A small multi-label image tagger, trained from scratch: 97500 training examples.
Rows from block 5 of a small multi-label image tagger, named by matrix and row number. Rows with one number belong to one neuron. Each number is 500 + 40 x the weight over its row's rms, rounded and kept within 0 to 999. All counts start at 0. Numbers have three digits each.
After each neuron's rows are labels from the 100 images, of 14976, where the neuron reaches its highest value: "top examples" is what is common among them. Only what is clearly more common there than usual is listed. The data: flat shapes of many kinds, plain or patterned, on busy backdrops.
# fc1: MLP up (model.blocks.5.mlp.fc1.weight, 960x160), inputs 0-53
# fc2: MLP down (model.blocks.5.mlp.fc2.weight, 160x960, transposed), outputs 0-53

fc1.354:480516515480461457501536546564519449460468500447464464514491409440533503561541516451529520484524587496466501515569545485594544514454443501464553551491505573524512
fc2.354:487529472546525582479511432499579509539485514505541486502477503521500565458458552522491542420459512499492508545500544509556452526524535507515471440518469495559499
top examples: orange shape; red shape

fc1.683:540480427483531429517591525418531547503509512467507506474480524474491407488555507517553464512517435472469551413511519493408490431464526495530546516513510476543512
fc2.683:481563505432527506479473397525509532590570492492487501472464562490511489544478552478553519480474556495517500504464488466542492496559575534536513558506486453498525
top examples: pink shape

fc1.323:530547481480486447457471468578462548587490506512438469514436502509486436509456435489527471603484463471468501460478453489508489466508525454532489505472533519426465
fc2.323:507561475465431504444514370549429537556571451582411480541451534524542468485449488508487547548574475469574542481498526476503469522497542540467559491483518489515487
top examples: red shape

fc1.696:486465458466557511506530468503498601472484514654506505464455555502518460467510505476449498487447502497520576453472511518459484517509564569447529524516486434478573
fc2.696:530536568566538521497552449507521546517499414490562527473567523454494572467463482508502483568445439505521450510475450524472527538448479521515539519450414532549527
top examples: hexagon; largest shape: hexagon; largest shape: circle

fc1.119:488519525507488522459552423571452512515511470540469475502488434520521512473525522453518584514485553496558562493473470446613483540494519488409494489455525487505524
fc2.119:539504513474517489457462499424451486546456531511560481536497598498520462456540480482529384521514461409461440579483511483488552509501511512520449477469464460457530
top examples: white shape; its colour: white

fc1.586:531500614531492472551472459481534500529496556468443524512562470521512479521546440497520423467503484474478501437563414482555494460453509459542498487475531504545452
fc2.586:520444489529464526551544478565509442518499540487520479452499454508490497477420551422505510553544557498507466494529550571527470508508534455436495484517534547420539
top examples: teal shape; its colour: teal

fc1.39:440478475524523484514524529460569514489472496478508540492543516495490600535429566540547554483493510481460462493552493516469472521414512473448571511527472643475544
fc2.39:542513566449503483520534473496501482473540485493399462499456451523530424466503463498495522567522422599470516536447494510514454487517509534512468508511498414510502
top examples: ring; crescent; largest shape: ring

fc1.604:544547444545515458531533440413567456506477492464528531505507474502437499521464518451511532547486551433473542502480474485529518464424571437518552490522520518417534
fc2.604:480463556515486506489477480533431506458559526506477443484521506497549497529480558463481501477441466550479510550538537570516493498480497550485519504525477498465488
top examples: red shape; star

fc1.759:446544504541523496438588455527445492474529564487510500518563483481512505572475461453491456531535475499542529460508489526491552482460476464447509485439511472504465
fc2.759:462454507528498533575541431470550506473518477457502481491443536495429556436481474486475430457505430463473457513468536492459518523446488562547486481518477507474459
top examples: yellow shape; its colour: yellow

fc1.510:486558520524484491499541470539488527541384487518525457520552438477519521526528514440572408515452486497516500429539525431470475488406501456533505546495500490494532
fc2.510:522552538577541508532512404522474477447468457481449470516502559471564564498459484593525544472523468544481521437458514492480531524521507532546458479562545510537495
top examples: drop shadow; yellow shape; pink shape; count: five

fc1.219:527517582435430495454520534438454465479553511491541496516494538548558450534508429525492538513506410484472495459479519563460395494490481463534491479474529500461531
fc2.219:533403492536578497578552441521599488467457473493536456485489575536531519467466439559486513468475465465469474531583477490486495526463431527488507474509539515559502
top examples: count: one; green shape; its colour: green

fc1.280:509538455475495486525508487475479538480459455485466426495494454451504483537547562439496457507492517533484491463501494455480412380454493478483530482529509441515476
fc2.280:420516533489486543421490438444495515530516551532524591508460466477496499498556467541492481485466512520498558494489546540520551532526505531598443427511440443491516
top examples: drop shadow; yellow shape; count: five

fc1.40:540501486549484522513517460508442498504472456534506519539560504470540442554454510545513509465467475544497608481442519464455546507488519484459474553504539487477460
fc2.40:442478509427487537462522542503508467487499431516508510404506486531498537427487497459509410536516480424516501577533556524457498528493523474504535480466488533461467
top examples: yellow shape; its colour: yellow

fc1.415:542518472486525364480479505535517543543508489517488437496536503519445501505521494526481449485536414497497425465484505506430467579498473514447461466573569518518523
fc2.415:503548505507484478509556481553412431476503485524424506509539495489513490527509526471549514494562538532499548540499536484497472436454484495414547512405571454495531
top examples: red shape

fc1.764:493524481443502504450469533485462534508531486541407520518551481458481444477565474575511491506560436491546558452500497466498543460561505510463559550508534480499494
fc2.764:529474526527417464482495526479478494586484456485468480533557549502439547571574492438522513520483465431433475469475500418587474486477437486471513462496489519445531
top examples: count: one

fc1.253:458528482492464472423499504536432534534467551535417424516494484419524516512503482459533464490525459454580499463502561574510479503515496423431467475503559539515520
fc2.253:481593498426481430509442525576483460562487534487505471482452478502503466392539499585462504475493549577521546493499468494419503562516471569531533566555495508502494
top examples: yellow shape; drop shadow; brown shape; its colour: yellow

fc1.189:522516502510553456531535433489468487454551459500428480491521573533527463464448425554494507580517454542512444458440443508512458445486589484527541569519529505526474
fc2.189:475515536475475457540546470593515594525390477483442577463483552507510538545489552542564501494440498521522430448565500432427487500545484479508465499530498471554553
top examples: ring; frame; largest shape: ring; largest shape: frame

fc1.61:489588466485540476466591476542447485514521455526505536527540498495454441548466482510522535585486438508505429507546451455481467529489511507436486487463480463520505
fc2.61:475510490581489514473488448547423445487589486495440484514551577518496565490428536550482492459559434448582513551490491545535473482528446510509509441507572460517476
top examples: grey shape

fc1.431:505471540521571518562497410531503560533458557522482477469521490517482492576495542574559512502419490540548464447485513530497515526483559469455524553477520525515588
fc2.431:538499517492497476479578458485497535498526482483497441530517527539519553502441499522443503513521354522535467463454484521524462550473491524527526503512500519526492
top examples: ring; largest shape: ring

fc1.733:496551546435487492523482516507499475516512414515363507535554502530550440481495508499435527521576483379514561453453473493579526486512513475457578540528530498463465
fc2.733:532484480498501412495522498506511473561520486454510483543448490458459486534555511515507516412537513444481463401596484460451501557399423538510474492535554522432506
top examples: black shape; flower; its colour: black

fc1.421:535540495517491455462572466496498519501474550530513497499500552533527488570478510509475506505490518481498481395558419475546435461500558440479418536485473511482514
fc2.421:530551494477491520519481343552530479490518546533499493492431585538514512518451499592525528468525471467550495477501473538463512509520537497481488493504504484464537
top examples: count: five

fc1.423:508534543587527483495494399555465509533557546564542488531550446519588466448540403540453456493524463472502535449537502499565529549509523524534522510524567565498530
fc2.423:500475500428432549512488504480498423498443571426466551422506554518450555563483574522557576469499593492543486558523524518475510477435525424487479454481445428502521
top examples: outlined shape

fc1.277:452497507449422459504451541528480483508527520479468449486513495446560518441531392519573473521526416434486518468427478590480524525498484527428520518456559576477510
fc2.277:466506510497547478525496602502549478467498526480518518431544526516508512467451521457511544499480552501509500534494482551479435495514521469456512508529519543468531
top examples: red shape; count: one; its colour: red

fc1.453:576502481486432467486511491457480588455519608497434533535533527474475479493506428581501558501498487458468547472488466592540482491565495460450531555494541511517532
fc2.453:443448481495546402551481483533543503476539470462552501426478523496516470481521545499497436531501524549523512553552503450509611530533451559530399492495475478492547
top examples: teal shape; red shape; grey shape; its colour: red

fc1.278:502497559486489500492506456548497432505498477525481550510611488529506508485414504492473462510452515412512426503418442503497604530451531518520549449453504559464441
fc2.278:455434580510457507586508496526503476448528549464570509474459485468515427526587505480473463539493523549485464500561569530537445495552566502485445464515429503503523
top examples: its colour: yellow

fc1.52:502548523523560442485493469510453493516509516503483494511532494430536529458557477540522522472432513475527504513566491556501568491489480510459463511471516513513496
fc2.52:443468515516517501531504437529507444488545486466478421487486552495511519461515502512557476429539500474537548568539475519553543556479460502479487537459496518518451
top examples: largest shape: gear

fc1.631:475526456504458536489536507478465563504487521565537461499502494461558421523526519463522509487456481530493482497442545484482496484445597462453506531531465503416508
fc2.631:479499478531572469441428429452440550546491530526540542525487480478471498540582469460468532440478555520505533507587519463471518462556536536431600484468525472475567
top examples: grey shape; drop shadow; its colour: grey; yellow shape

fc1.406:555489526510537377497533503462511539489487554475490441485424536470503521498503461523484418540554522498510435411622471560513460451539505490460466543533500523453495
fc2.406:482449500476516502513512432503453475441498522487488467541504482475494506573536494525467452495483490427490463561577529487470481480480466460459539506441534529421492
top examples: drop shadow; blue shape; its colour: blue

fc1.640:549499517524547457498526453522446462484522494459415475508582502475493414509565444516549446620421494512490423476435487586528460481475485433534474591500505507525487
fc2.640:488468582502508490546539447542562545482524519492479548486517552500520595482431535547509469515531476516531437514551445522476583523520510522428559509558499480547490
top examples: frame; ring; largest shape: frame

fc1.367:517486589474524497493524511515494530501510487470533445507510510401547483514494495449562497467392468452495449462496546467504508401493503542508490518483482499524463
fc2.367:413398515435458463602515513465564471464501523480567469448494504520468513521538495486535537438473559497462536528479523455544491565457459439476488449513503527453498
top examples: drop shadow

fc1.408:565532464455480467442508511505389553487506516533464481532480463501495411513592491474487435495472485501525509430524515478509515497454467543483438509445486495476473
fc2.408:524547520533428473477481475500411493528453511472475463487498554538526503545458538489492554523555468525490548501482481546451488498530513533486573551508528514453492
top examples: count: one

fc1.695:474529474521506471452499468593501422494505472519508448501546461483495554522447494481530424469531550466549460476502495468524600471467502501531525407440504558456463
fc2.695:509536498531488507404532487518404511500436500511459593475484606511506531464487514491517537451563491456516519563463490474540534490515424523422474462464470435553494
top examples: yellow shape; green shape; teal shape; its colour: teal

fc1.332:467505486419438494442536525524461504510471495565546443507489505517571502484622543445496523487429445487470465535481506484500535535456543545501534508425477504396461
fc2.332:468470539539486555588481515535525527460460551446462530549463430555521538491467542502473544469475548548525549540483474528532523477508408481538508492497466539594515
top examples: its colour: brown

fc1.595:517527489571521499530548438548468435498513428557494520503565521471542445570545487517489470489461496494514494472495532463560469446427501473497404509498521468507536
fc2.595:433455558369555473525519533484544474454515509484487494442421448541517538452462573487508531516483483461491510589436530520543497526452473517530554485499546562450446
top examples: purple shape; blue shape; flower

fc1.186:471496508457511505580558440535491530533520583432452528502503452508437505525515474513509451572461558487497485474489512536561452461524482525399497465471549543418532
fc2.186:546518479555547541459480440496445598563469473520544471548432530529520517481500510469494535517463489473524497571492431534538469487532515580512518485491477547398486
top examples: white shape; its colour: white

fc1.74:554615445552519483434510479528472458555496479558458501510544519468482446558452484422524495507547467489526483497507431475461522495501516464495464457485497518515489
fc2.74:474493520482541489489544430539444530517487421567518507486503611562503483489464497505464501494503434442521493489457541506411410434556542540453586558477549511473496
top examples: count: five

fc1.726:475503553527520482492572513448553532438489473500443497482490517513528505505505514535480481556510451475515456455521499495563508401515559436465510564509490478541517
fc2.726:506583526535441565500458514531456504530483456447429550609499444491533535472543463469514534548527527496536525417499452520424538475456462477498490460523536514487483
top examples: orange shape; frame; its colour: orange

fc1.668:528529556547494531515463481529538582525416458605498455484455554534510578498474551502470521564527497521529429457485483447499558458478518456516485448557513561501483
fc2.668:528525477424508576470507486499523467508563522488484527568572434448489477534433491492470462456530470465516466449469503548484447487481533498482524516485478471459496
top examples: ring; largest shape: ring

fc1.583:528498539517591447488519496511490482584560527507447438492534466471479539502502534463436525498487481493493552461556516506449490434426481525483534470547507579494508
fc2.583:493509512474477504557500421463493571492553510512554544525484530535468496484468536483506542511504545454562531504410502508537465538470535554464495473514464510505456
top examples: outlined shape; drop shadow; brown shape; teal shape

fc1.578:520514502450468529475504522470516552618479565526535476509528469536482441518473527557507566475451472396478467531533489519494487464497498483496566445493526496490578
fc2.578:572498468463466437483456482468454452462445532511470477466536566521460480468531465467453516470514578489465508497473478476513474487524478551424537576464501485440541
top examples: count: one; black shape; its colour: black

fc1.678:555495537496465438395505494461409630531461578489450505532458494490546502509511473481397509519537495475491505469494531514506512477502443506491504514522457475519511
fc2.678:438448519504459567561474450476505547449577498523604508481480514542459526477489508496584530494448454516391552480462511571546443535526533460555510524464507524429489
top examples: black shape; its colour: black

fc1.331:488572531469483455465457458531515479575509500471488401498549485540494528563478512440474443551521495448462450443534497555421488488464500405511440482504540544433504
fc2.331:572449507524566545486494512429500491474476539482540503523469506552520490524454499458501498508518462511449480514508498500431527530487522496572483553509419485489548
top examples: count: five; pink shape; red shape; black shape

fc1.609:574522501430478500411554463537488529454515539480462460499495472565516501499423478475448493510579531412494512474537462503503486524481502554523495456510525584474444
fc2.609:571509484466437492555497424541424546514503496519477480494525506496484454517528592493495533397439543491545481498491560484518445517454455553496525520495420473475506
top examples: outlined shape; brown shape; teal shape; its colour: brown

fc1.523:507548486479493404478540458536508529495484493552479519467471479501518510587515517447484397475537503438469470486636441452565475454456509448513458466486492463487539
fc2.523:520601495420543476533523445575468459532536512492499438519519534444575418487426490508501543492494531488553505436516533491483518550596494509490470475567507481459468
top examples: teal shape; yellow shape; count: five; orange shape

fc1.557:514559509495542473495452511432499569506554517475481446492559471527481474519483517510540496565434515484499483475463480534491478542473531486491494509530526528463513
fc2.557:509521549515449505495490520571431518500485428578414496515556520466491601551540559543510520480522461482481552497508559412474506514542449472478484482508566489551519
top examples: red shape

fc1.293:573532530447484481423556482536473575541518497507482506505516449578538472514500481517449532636502468482496516390553445387506460491515523455478533532467504513493486
fc2.293:506524531497500545435498368523483480544546498522465445498420556546502483483451525528475573526563469492569572500478497504501501488514501549461602495489563472472513
top examples: brown shape; black shape

fc1.216:495513527503413493507537520491522451465483437533479452465572452449472518510562489415460512593508465506462543460529487536479487487395482500516480545573500523492443
fc2.216:558528505417453524504536498498446488546532520556552562508513488534457517442556455527471417503510521488455515575511497520533471536470449534528493500450499454408468
top examples: blue shape

fc1.101:484513519544478456563509426527522463480560436504441445473532575514568479436492405500441474500476497514495450450430461538531508507429550447563501540562504538462462
fc2.101:452446524508472541509545505527537517483404564500529514485418518470485606565521559534593505441517530498487481495579515442512511545546500486491484441480526503475614
top examples: ring; frame

fc1.690:557494531529497453457491499516479527493441522483461464491467528552560474594471538461378465499490428444496486434607473504530498512472482436520484530488512501497557
fc2.690:474549507475471512537494435555466492496470562481477471499412543563568504465470546527525570480589520458538548479562519527514497541559531535454520469494535449522548
top examples: count: five; brown shape; grey shape; arrow

fc1.617:556515456512471446480520483485495561550480552539460505502488478511537455519504507483466527532524542423482486528590481472510420387524522409467568479402480465501548
fc2.617:506582502519550471481489518536507527520529475478421476494496587553557486511487458521555447527453493512504479521446505460454482530501482533451486502489498507524485
top examples: teal shape

fc1.267:507502587544479503501501472592490554532416510573548476472469561545558573518482542540542536540519476489476427496517521503462553568432529479517453442525506584540528
fc2.267:581534429467503550486501493527555459519545517482429452533478471530521457503439537515530515461575500488541450464459520524441426482458536455485510458476564529493493
top examples: ring; largest shape: ring

fc1.458:492510413475520461521511467582501523554411543572524546516483492525476480530454487510477528548543516479546459503518506527459595508514501469493435431495609481429479
fc2.458:511543449472509488472531390523443518572540495520465469568497538487515492478480497488519564507508499467494558480488551512472504498450470596496553518522523495427514
top examples: pink shape; yellow shape

fc1.199:517496465480491351533555485478526554561464472491477553473543561494484464454534425548569470544436455495478475478527496496442466508503544504454520481485474493499540
fc2.199:523571502503482539468522442477527482505478495457493486544424477525531534542468527436429580529528538476522514461451501429571468474504489445486490506539482483497494
top examples: its colour: yellow

fc1.89:490520579508465504527531493571482484540415468521487511500513473442492447508512506536497466560493492511528462455465544474473573537429509543527479468516500477502494
fc2.89:453430526477550535525455536507576415484508516546561556431556481532515520464523475467480538483500519577491567509542507507538466518509469492508476437534510448436518
top examples: drop shadow; pink shape; yellow shape; its colour: pink

fc1.336:505550500568532472459557442532498615548477503524481489495463531527564489521549500462458516602531495505517522429503453463556485496498543440445489491506521498443491
fc2.336:509504468551509487486507399511504476532549517517480480504428568555507486507435494542503515529501528465503513508435452513496489491435509492518546497482541495434524
top examples: white shape; count: five; flower; its colour: white

fc1.532:516498530449450477470531501501450565537457599502483539516549471517508469503502477554506583568436468440533520503469466497479572514500509476461579519409517535479485
fc2.532:555449483542524528516517457499441514548506526502453579559548582479491468473526508457466513420518512541503522535474508521577457483483490580454430532504497390441550
top examples: count: one; its colour: brown

fc1.325:488514520527473494510473483492493566558504510501479499508571499441489521504419527457522449443476507480525472479493519528478545448394480473437485441493451478486500
fc2.325:471504582589464461462449442470543505575491447492513472467461535513449503496544450443440448542496491485468462542535502497490468506508481497489566472457441531534526
top examples: white shape; its colour: white

fc1.269:519488545473499445450611497493502499542524515472487440496518479462499471467537451484541516465501530468484514467539474465514543414531533522428483530485498531529579
fc2.269:440519495490480566518534443454588530508527550547532535473499538445467456579488536535575524515490499509514533457481526494572481497518553504504461480523482438567433
top examples: grey shape; black shape; its colour: black; its colour: grey

fc1.405:510518515405555493515480489544518482491511548546439503497499494518481555457444495482492438487504578357506459477550530519520531531488529525457533505513612543469600
fc2.405:553567507493489548558503413492524517601523530504529524481544560521512480512481512542551535511455500487515480433533458537431521501496567480459497464528507502537512
top examples: hexagon; largest shape: hexagon; its colour: purple

fc1.704:432489600537509456522492514513526511518508437476431472461610553461491612483510528498505461534458434452482488488493470505515501549496507433482529541495507614462526
fc2.704:495484470431543420486524495498406497508456564498523509542463449519504465498544431534470528492523545487451573584534472495451554495503463513505482484454522418467529
top examples: frame

fc1.181:476512528530487513417507517540503500513494468505541434506497467505529576507431516508537559504493477477519459471460441489485471509502560478493565528497508660495526
fc2.181:553531467479493465501445505410500500521537522517472517522500487486497392461549446464524428499519469528515462500437542476545531499434491525563417421503506435450418
top examples: ring; red shape; largest shape: ring

fc1.110:565510496464463405450531501484462561505513563526492481534450519515529435593471456503424486535551452501479482431535454496508447531530482434471529499519518493454475
fc2.110:439517521499486489529548432507501490444556517384557502414454475489480501519516527477581473482480476521482495466526546541546523543491479571535481486533438452483500
top examples: black shape; its colour: black

fc1.635:490468518498444455457487538461471497469490583521490514504515501506453452477570511520517417556567487497467456514485510435462550477495472530494465524460484486482422
fc2.635:455484480533505507491487623517532464516488515487521544472523461505489579528541475467585518478471561517487508510500527482483469507511498448497467416437485538477527
top examples: black shape; count: one; its colour: black

fc1.339:523540509459477456443492487504525462467491575525430550504572495471453532530481504543481462542533543488521494503505458579469607551429449484445511473495537559496421
fc2.339:479473496467503483612546464511529538489527532438552416454394501493553419477472573465524551458455557541505483483568486479526427513511581542511503580529429514500528
top examples: count: one; its colour: yellow

fc1.570:470511589530522443516562484456487514396537512442496505516522552521588543550576465487481592513481433513480605497555427524573563498485524448482454526542512600520538
fc2.570:523574509478586544494491464454493535523522475463449488517511477464487537564454518529543509549425537486502495510451480546561498508461490510521460464452447504466485
top examples: frame

fc1.679:496503524442473476485493490519527444569493534522496497511511436492439410478474499530522556496448598435488510453483466463540531533463550485462482564494588533443533
fc2.679:540473519508549481485541471490464568521513530542525471512570498446531576426541464537498455400468490597478519516531602514508520454488476561506456429503518486390517
top examples: grey shape; its colour: grey; count: one

fc1.151:541500495489508479476527494515487527530476508517523526540561462515525498495563455391458527584502531509438515461505518469518455451540451521486481550489526503480387
fc2.151:492519467485458487487472599476450482487483509514508537428523475469482449481635417589517448486526462503486537481576482529436531530477407518502456458434516428515539
top examples: orange shape; its colour: orange

fc1.649:491488523478517442442579447497470503580414486480425528483499483542544411524522529455545454491435478504522501474557502469467497504502560542539446490479515476461545
fc2.649:492509509509446527480477450513440444527413514541503540515454470555471425491532487455442499546592487475459496512480437503437487475528570523537602561473493467520457
top examples: black shape; yellow shape; brown shape

fc1.567:633510485518512468488556453533517522519478525518516493513482490498537517589509454507499480564459534431479471400501459413486554480425545409532465519484524543458538
fc2.567:540561405492447482468538412511533466532505513538505502545454563517475502529513484484542526534552528480494565467461496483493505457461509482518457467543561493435599
top examples: outlined shape; grey shape; its colour: grey

fc1.208:577518513445482479468499457556473544562460552536458462497509492478575472510519460494491537572545538470499477509550512561493518422455505484503479446481496541508480
fc2.208:420534507576522520578463435545522540469459517520488431473470527554538490475472560480509484483484509525511494491512471472421545516487497539530462472511460532512483
top examples: brown shape; its colour: brown

fc1.188:456493580556468503529492443450522501506476464539460479514516501441514556473500475542454419504528424423431459408469505501467519532459505436535476498491467528475585
fc2.188:522486472492480447548550529512429531522491513464575484478523511556509476547592483439533581497440492490476524490532490518494423471553474549482517546471511505498531
top examples: frame; count: five; ring

fc1.107:543580474506471487458482489541492478531514494518493435501562501519516502472450446476458484486568504459535440488532469484439571452488500545486455466481502524571467
fc2.107:545523475535441516534552450475460475450456557469533455486472506521546432473556578550478548454538486472529513524482595480554464485481485541465497531508449507596497
top examples: black shape; brown shape; teal shape; its colour: black

fc1.706:488559547447455475460516507454486500509517586465521409471516520442482506520493481490530497491460514478544402489485502526549485524489544493480469459494536527467561
fc2.706:496504483508479490560558479549439451520505448514477472533540517573538447510502540432510476513552482522485544526499533420467505447420485497522532521540531425561478
top examples: red shape; its colour: red

fc1.85:504515540525573455524592472506554540514435583481547513481529517458511569574475598482508555439391620505475547498553508531499499497417500479442471515539475578414475
fc2.85:476527508479502522490502399458507495499575467504469518540515536502532502508477441479496494559518507473506531532468469526491538468496506452498534504503532469520451
top examples: blue shape; its colour: blue

fc1.425:519528483540484529432515535487446474568471524451471509509464442505554511483560461462518480535494509421517498492568484488577462490499499504453550502436646532457520
fc2.425:454556491571527594456503474500418502633507486471547503497517495519492536470534500438503527445452499499476494526470489501515461492564472515484511524478452477485459
top examples: white shape

fc1.75:522523464478516440468578467584516530569474545555497533478495469520559432508549469539480489590499518509461507424577452435464507505467497469439475569517538508506523
fc2.75:501519543494510540464480368527498489516496511532499497511453556485538550482434495591499485504551477487572490515525481491426561541562562451499511487473528485517545
top examples: outlined shape; its colour: orange

fc1.559:494514532507546475544514423566533472492495483548450561489607492436434586472484489527507456502462557464469479451507492549508534496526504530408489594499479583511515
fc2.559:461451494513527444529513410491485507533498512572519492452480453491494478449585460571501477519559492475492557538504542490479590489494534513497410505516529501542512
top examples: frame

fc1.94:498531481553566510484527474529531529484497464495553502580537405451573547480468481540464533488501513410503470479478518528536517493488525437513515614512532561478494
fc2.94:462464519500439457539529513379556471484559471500518521470494604514437416465543449470554449521438443519474569465435499443497477547469536481513478496528510442437472
top examples: orange shape; gear; largest shape: gear; its colour: orange

fc1.519:516509510502477438485575479542491482537443468541483519498487487540499478515565533482458466549539497463463435491556504458509451454495506496541455512494475508456503
fc2.519:509467514500476517533502405432491473432439506466520481459539472481532535475519495479506495454468482510455503537527503550489450501515587468475564555478529525451538
top examples: black shape; its colour: black

fc1.344:498514528552488422474492485507498549518518465570535476488564555456555564476453508455467440544472492429484493501502488519470553485502525533496552483489504598438513
fc2.344:494443492478543490474479516504506501521502549477483594583541475462507484577448490486512471519556539536426503507527492569478462454539473435496444470540550461545515
top examples: hexagon

fc1.625:490498547500599447537496457487491522516524531515479531503576496485479517564553560523436454467493484511465584452538502523497484461490482459500479527616583517462486
fc2.625:486488511474501488535504438528469452534479420469452486566507497487515442535517562476505521454497533492518465534560490469540491514464433481487470564451523469455510
top examples: outlined shape

fc1.727:491510484430497352512514496448524532473491482455436513498519534472471546522612464551580488576482479492469508488565497470450505446483513521390500486479517489485541
fc2.727:516583496567489525481531452435518513498479454418501495560433487485569532521473521432469577502495527516495506454472503421555467451551522480522506527528441466496548
top examples: count: one; its colour: yellow

fc1.651:587467541452481515482549488476513530485494585484483475504521484506478512530464442518491475509512534415466479458562432469521488460492519416536532499519534524476538
fc2.651:421515521441556476492451463527544556517585461507474500490498478475505554516549460501507472581470536568516517466514501504459496510532512483453534466524527575571501
top examples: teal shape; grey shape; its colour: teal

fc1.230:470531536524525435485497481509466502470577507487494513537538460448462482536515457516421525572508504501481461498551478452530529482449451454412516527449533470475488
fc2.230:528483481521518492521546491485481530427520515501559470453521436514464578434515510517512411511547512525516596479494474555464483511501512526498491520457447590491487
top examples: yellow shape; its colour: yellow

fc1.747:524568468544506445437507485534458606517502507489511539534501515568598441531520463503465486563532541515484560471558442473501538508563471472475448523517537513442435
fc2.747:484511568486489564530491476562511489511530503506527417544468442494501590503462527556502513514439505389462489471510523497472541539459473499539564503482520529509599
top examples: outlined shape

fc1.432:495574513496534509461520433519520508524496468470513461513576507525589501537461518450463536499444538457530481437422508511508508449455578481444571515510467557487435
fc2.432:529534471489518438478490463431510576536508468472491552490533568527516404452479459470507444524508447559430474523483485520451432489521519463507452499503480383540419
top examples: frame; brown shape; gear; largest shape: frame